config.yaml
dataset: "rendered rooms with furniture"
cutout: 0.4
output_stride: 8
hidden_act: "hardswish"
kernel_size: 3
downsampling: "max"
beta2: 0.95
shampoo_beta: 0.95
one_sided: false
cautious_weight_decay: true
max_steps: 12000
final_lr_fraction: 0.05
adamw_weight_decay_other_params: 0.01
Rows from block 4, named by matrix and row number. Each number is 128 + 32 x the weight over its row's rms, rounded and kept within 0 to 255. All counts start at 0. Numbers have three digits each. After the name is the row's rms in percent of the matrix's.
# conv: 3x3 conv (model.blocks.4.conv.weight, 384x192x3x3), inputs 84-89, a 3x3 kernel for each
conv.8 095:229115140147151110160124124166130139126138123105083110132115087114066102073138077139129098139107134155136102129133159104135201141120135126088162147132127116083139
conv.9 101:199089132132123100147137143149130173121141125132112133116146047099116043114092156120179114197133080117084181105166056129116099149090126152111072124139170101162069
conv.10 102:146108133210110147113095164093099125174122130100124106142128134139134133181136118095091130109138122076132157110167181112114140085123113115089146148166134168170164
conv.11 099:112144090125143074161070143109146118141117150156138161112152094147153127148149122132032127112082192100121113112104113125089107126118127130114124143132139149133134
conv.12 100:106102122043111141140156119177152094172083083083177129142125166133153147144089128136152119133135116134136100125116115128105116170153120144130133091149169119118187
conv.13 099:138108103079057139088109124137070141111147120151160141099122181131102128110166121167196124142079144182091144086116140167154102190136105150099124120104125155142130
conv.14 094:139127152206126161130135068091162131130087100105145110146138117129198150175079141066192131059120107102095117086108146136113070084185097144079165122143082127157084
conv.15 098:066149168155130114090078190123198103128150083217145109120188128096081103078095146109128122136123086138162121097138110159122128155134149130169143092111115015085143
conv.16 102:212156086071106123119122153119111128144143119099139125133137154139112097144156110104131068114160141087110157156116105124123150071116143131120119127120172135196157
conv.17 095:050142150098126174118111112149201177143142193149106165175123124177185126145136138138128139147155111105143132112125083005000090099088102085084084182151158122122162
conv.18 096:186158088121194144149166090108182143153173163101086147148097154124140163116130139135071112096135154152132122136114117117128127100068156162134229113150153129139137
conv.19 101:151147124143114137127156118133104119129184112099130152124100090166100150143082141083150099140121150059108128158118151131107084055079100224150120201098115156175088
conv.20 102:086205107110130149118075150168098124140114139122131149113175176129104146119147099173127169130125147117153140065058154137052128129140058103075139112119098132132117
conv.21 102:121156133088143140101156156124124142132144137076162153180159103121140151152123124127097091192119156150116097107155137117124116164205145189128090142066138182079139
conv.22 110:127107142172140077105118133183126116137169114095106130137160157077109110123103105127090117074135110154151107186133124086134094153150150102115091118170121106081146
conv.23 098:134073136088153113135147078141167107144140145151095142101172213162133115157141113142111170165121076133178143158151115118139114113137103034104108114197144142133163
conv.24 099:174162111122226139131062085140118161111106116084065171180084122185121155152121072147173194140094153162111167137135149134155124115179157103148132089137141179155092
conv.25 100:123133082129114123127116114100135143166177103090120099153123112107172136127130135148143103121138116127135150154175083118142103102150117091114090159181118137138120
conv.26 098:077102146113134102148127158129138085168066155137102132189178195106151146096133087163092125020117110165088160082121082185223116079088161116129118154157182139153125
conv.27 107:138143098094154127150155148117111092113096121111116140047102106103138104149142151128147143143095112138124141151127112131120137093156163098133140120159133155082150
conv.28 095:144165109145142117144132145139190149176090139133133154076120142126141135131182135148128119140159134204162093126158130111081087111144107110124170143115136136161062
conv.29 105:131149133113108133105108208139147118126121145158255168116147136170109148115075196130104108099215121134154154132139119110104138088090140107148112149138176131134067
conv.30 103:206136167114024127154128138179123116128161133049126124084138069115130081078123112182171087107125098112124138117117133224206147168231158121140070088155113139186187
conv.31 100:131107137146168171140119134105136133156124066107082103102196124087111122110127113103135093140185132052085146195155180178083091107135140199071160016069178097158169
conv.32 096:105087091144125129095148139151133145043107153158102165157078128114111139145120108120111089182172126135176140157156125142136136067099160093102120107141142188172157
conv.33 098:082132113155136164087087192124193102063198150141107099091127140139169143147137073085135058105201071141127144134140128179153100113141154126139151100078134104162108
conv.34 104:139083138061120123144169148118090155080097203138119113116177085144067092149142171113116129114153159107141125144119133095144115138114056073092108103096123153086186
conv.35 097:163145103121102093089050089162119157183120133093128127125097123144112129117144112137187076159194094147127102140113135143058096148061134134056087111125098095103113
conv.36 103:106094160104104110143140125152124176156108152120105143155132095190153096195069089097124161094125139131139148139117103107137097111132169128094091135084154152134106
conv.37 101:072134120143112164099124122157090135146204144079101070154160170190128139124179148069242086098148142067141110135105088121190099135133127155125097098180150146099087
conv.38 100:187129061204114108107142124141118108163104140156083144054108097074148074118122184146152130135111140188072125111131127168113129127150153132108135053095153131117164
conv.39 103:153085165094130130065174119114180114086196162141092177094078090185082117064119121110149152176085154062141177125131149104152128137095094157137140091167169154089106
conv.40 103:126146162126122128114087109068096103121179126079116142119133106156161140083154123138131101150127124140143164126087140208125101199180091127123112162124113083074165
conv.41 098:091101091100100088117060129115058093138114107166122188167154134099134145194097117113105063103099139147133148094147129145096127148183152148079134131069117110077066
conv.42 099:081139135135096151124142128154161152104105111090150129153071107169145088128127138128168071190090188122115126138136138142074103104122053142115104148116125111103146
conv.43 098:084101122105100142144163163114159107098143200180150171144135103173189180085096137122143094079077138127090152145143124145083133152097122098144128127084140116073151
conv.44 104:111155183105194113157143139180116120122146145106134100100120125169189099174131175084124114166148144148141079104182103091112127070132076110099125125115135197089163
conv.45 099:081173121095180138138125102097109118105094161112152167135239151151123204183144167132091136111140129115095087113180132146201157129158128067142146082121138137199119
conv.46 095:121147109099255106119103173143152109136130110091058102120180122098091123150165076129128148126113141111205149154134110155059095107130130161080142166133153143150142
conv.47 107:128156158168101139103154156150139072195147127091131135138132129169173061111093149232111126123126118089103142101118125152139134114096128136201145073082138140143154
conv.48 117:078129138041124099162137160163190157087088143127125124120198120116062121112117122146185069147083128122120104152136102134161120145136165131184092094139104152131132
conv.49 096:161126182098081163088123135163163153139085132170119113128183165140155137161165120118100109087110108148109133133144142036125119088020106115114109167132122136141095
conv.50 100:145117093095119118146129098142165127127172102131070115118128127121186114044188142073103145185128175136082128092175123119136122175087090102114111112131115161134150
conv.51 098:123195138121127148099150140132090148153152128161174105148071137202067157121192161144126167077101121143115113176149115068089115165092139163119107121093092115168106
conv.52 096:133103161129179145154135144122103152106091108151104069173125147130148155117122115117172122157134180087117114129106132133136132142100105150144106049176121103116150
conv.53 107:172092093133113107150141161113154130131102116115152117112137147095160140138107113133149135050145081146118146158124167111151085087117153135134140152245111122111091
conv.54 108:142137114112154135137114112112123062125098140114114162118190108144123113098066090133083162094206077104127131130119069163118083091179072128112127118104130104169155
conv.55 093:101108136193140120132102153073195189163191113132184145107092104131144179035114164121107088119185151124103087128145127119165115093080129101140107118134077120081140
conv.56 101:102078133086161111121148148145121135094106115104152159118097148104098165152129142075122145149163098127117128058119141180178132212176154168112182086026109112089190
conv.57 097:122163090096153122141147113120138134154126122108090115122136141112135099071190170145083159041035067122133153105124141103145177101069098154136150116099149151125095
conv.58 103:099115146127117124147108114117172133135138154064146149074093132115115164124155123176151103161124134131089128073130134141117117181210148142126114096181134160126112
conv.59 101:112078147082133128150156116122216103151137109128157149159145131142123092119102124125084108101246159156145195088122136102135158126073134153130103174195162162104136
conv.60 101:114098145172108171163107137148147098130136163153142141148123123121133112149079156158149113157100108154141163102139124130104106119052105119083114144154144094154128
conv.61 093:136111150069135102130174112136118117167165100115100223132110180142147135118162149106246142140107143106179139125155149123102165146145144101123102151155194144204146
conv.62 097:142037143115140143112125138121140113146084145196150162127072114122152146102091105107122089135159127113119062130146113095099077086192183070202173134122117111106087
conv.63 102:078113114214143091082183145150167126154140183110124108105114146134115136123134113057148131087128036202177141092104141146151075099098147112084114101066152134140152
conv.64 107:128166149121165128135117104102023120112078140145162153093167127161150116117143131118170118130126114165135148156187149124131191148173168128058140127163101126089137
conv.65 100:127129155088218156094106154152131153125157210151100088110094118212172135116122127138117071111110185161135160110128110159105158088087122101099176155154116154136145
conv.66 098:077104106144092107139090144154122158125104170101176129150146098138115113130111168133118142153101141100137179109118166123129089124147118148103136093100101142129151
conv.67 098:068071117120143130124123113102159073098102184132126140119089172135127138177124126104128137135124132100097115158066113143122098219132073112077124111105122156097141
conv.68 099:107155128186090160151105125124192089130120170144120118142151112120120092117071120094143083131121139127172128098138095134119089133096113097132143089083151089144140
conv.69 103:121097151134159118129144124140140117152112103171104144109145139139176086118126141181088142070154101129066128129108112182092143130127127114139076102183101129085201
conv.70 090:142099160128107102148146181102137106098176036117152153136095139108117149173127143142090135137120104121183106128107133115144128144140098130093107154079157105095128
conv.71 097:150154075110147122128119153103140180166115140140106145160086140150172190156116144100049165156125090117168130132156130131088119152094069137154158094084090092166170
conv.72 100:148123099111092133102133176140095129116105121148146157136062104085149147120178109106071114152105096157145153147156106092099153141111082074124144096075056110146118
conv.73 099:178071165125143126158086192137117090129095128155111135128150133130133137104059062119123104115105131124144142094076145113153096159109090115160187140130136117143113
conv.74 106:102149130178170097164101113103148163144078099060118116117130063141165162128192147111125081203124136081122114179116147124129102163131103180116116179134087163200187
conv.75 104:152106144195116077103149192106187130169134144168168117095149100107094136099136096071119130114122114120119123084116129093145194153145093128073173133112118163132129
conv.76 098:076167116126159151211114162133136147147084151111142144127191064118142057096152117108144095159106129090176113146161051155048093140111175115171155168078173151126104
conv.77 096:102146126116097155121136137168125092197169098145091135118116027095115129150083120154157092125126123117160101156153179181112055118053084147116133072178089117105135
conv.78 098:141131125128097226120076122144185066136120167109097152128151111119147160128154113139056097103168179142191135151167148164092142123062158090095089158149101122147136
conv.79 104:191065160107125114164090122146141133130050152117116137135096140111159121139109137084131150132157117132128068130125139112118045097114138163099133146081154189094180
conv.80 099:133147150189121152119093166121184110116122163104076106140095093134093122119115145083083052194168188128098089134149147123073081171172116135113120166169149125153205
conv.81 103:077166149128244125073135086160116104114144118101099128162135050122091157118066126134143099132117122165148165120126119093132158086113108109093208171048153148155084
conv.82 101:205141103132221088101113147168179163078157075129130110100093065084068188151187106103105166102167156143155177155162152119072189118200136131158124094212111118115177
conv.83 097:124158107120090095115115112146131083147134162104103122127106102120155173136136111167137148137113119113085108141091138149131129078140097136079113188091127064111166
conv.84 103:134101150094164144105111165076096146122157093127152145113072134133094101107175138091136190179116091114083127139147139107134168160147137106142110161179071156046118
conv.85 102:134102150145123105132099184127095152192138124099136130113115152066197165091061151097139114143085088154173166125140161097119124153093110119145145128094065087190189
conv.86 104:130132115119089121144135162185200130165127136070151053135121135182096144120176180075114157220083119073153076114110156105124114105096163121119131101110137126165083
conv.87 100:169131114164156130119143133137192077148168109075162074114148143068119136137101173100138141073163115124173074132120154125127120164087090160099148110069128148104173
conv.88 107:177132089157135069120083136142158104150143104163143117146123079167056230170071224080082123138107082136102137103168148102087128116135140138235159146062144143054144
conv.89 103:138092185147182133119120182196104181100103109133086123090109101144154087133197130140147137102145190128124119147147102138121092140103101137190115104097133091109140
conv.90 098:189150128163086121201093106128119082134134102110104107128113090125131072104178086122103129121115125099114096101118159089126149099128101129207166160056059107105068
conv.91 100:148145110171109148092116176141139117159059206165162200151126107116183157110142127135152083163117117121175086122194134135134190089145137178073149157119183174117114
conv.92 107:113124155120054131110116167139140129103135159112138157146188248148079255150123119108194137115109068110127188102059118138224178057134114140055134102055158121148123
conv.93 106:113111135106061171111179075131177140105170126168081136113083102129178229090141111188190211142165118100100138115137118102087171122178142119096159139109111147100124
conv.94 100:125090167176137112125198152180155139091120174103145106103148109107150152116114112128124088093111159161144090131152149128144147185083138116169153092125131144064179
conv.95 104:149131124133130162136115125144152143102156142139073114110098124164124179137076121142110083110118106114161132116149101142112151167170170138082138160088097132117087
conv.96 108:144093130117095101132198110142148109117118103162104117124188112124082180137130166120099141118141114126166162138095145113082130145185131123104103145158135107113093
conv.97 106:164110144123164121078148122158171115138085055112135064134136137120136137149152113163153139187097166130136154143137099126122135154168106099107136104135154133169151
conv.98 097:108115124082071171089163197114133126190087153146059172129139126143122086150134180112117114070107120167097147140112173157101121159063130116146114127134121085160117
conv.99 099:134131116167135117131108120127106118117197066155115105119155173139000124139176145063085129049134135179134179146112135109147116135134093109140131109109096091152152
conv.100 104:119117102161068116165144169109049137110121115163140113151113158173171087158193122132158183152152157126121182144093120180164099124140141129097123180143107175124160
conv.101 100:112116086068075142137128104158173146119131144099140069155103143204138133142136099000115077187112087128197125131153074132057118129197140163080101174098101098118145
conv.102 105:183130133170082146075140120121083137129146100090119118113169136093148179111153072175081125106146132118107124118107120146172122184135081183128114165126097134103112
conv.103 104:112165130129192119183142115094101154110155154128146131103063185152112113146163096138104142144120095076126145093167144084113130077036120132116098117054134186069079
conv.104 092:154117151119074147138152124149140128087154096092196130184213085153094114169115110125073133094105143129101131087143166095063153079087155118132089197151145117130143
conv.105 100:135112161104155127113131085112070117116173186153123156159176135145118180141175134152119129119000057114161115121081108117142091117173105174147180092255141129000109
conv.106 098:140134110140130132141147143147141145125033161133116156109092108126138106207146123126150145101000204162201106114128084125122126125090129147126134140096115126128151
conv.107 100:127084115156077108137049133128142139103120165180100141128088223144082110111131061152168130131177133074122155158139122175109138104081103095087082150054074140150147
conv.108 100:128092122122193155151135111108164141167144136106108097105088130115095124135155132115143113155159142139145093132145078125068131151113093185128128060126132109118086
conv.109 095:177180123164117135172114078108089168199143129099154078139110173173141145119118140137125097221114124126158123123130153127163127100134118155126121137205131164112139
conv.110 106:162120122164155097118078109144123106118118169049154255148107131156136107136162061124126136106190131118102161145129123121038148127167058133165094129153108138112126
conv.111 102:116135101146117092170097131175126194134064122136166128076134107155167147182100131092111112163146121146077158124147104169132128154125126128076140192154166107113111
conv.112 104:157085091109166157148166115132100051054090079103135107152158083103228164159151110128127136120138103133147116155156106065134074168106121131063100145122108147138188
conv.113 099:098057164120120123113149147119126135119147211125182117189094094191179161147136077091195056094123133120141105075120062103142135165178192163175123074114084107160132
conv.114 099:126120103144084104094108130155150115119167128158156090138135139099102111142079134081139157097077160157159115182141145154089200105105114173119041130133193077174124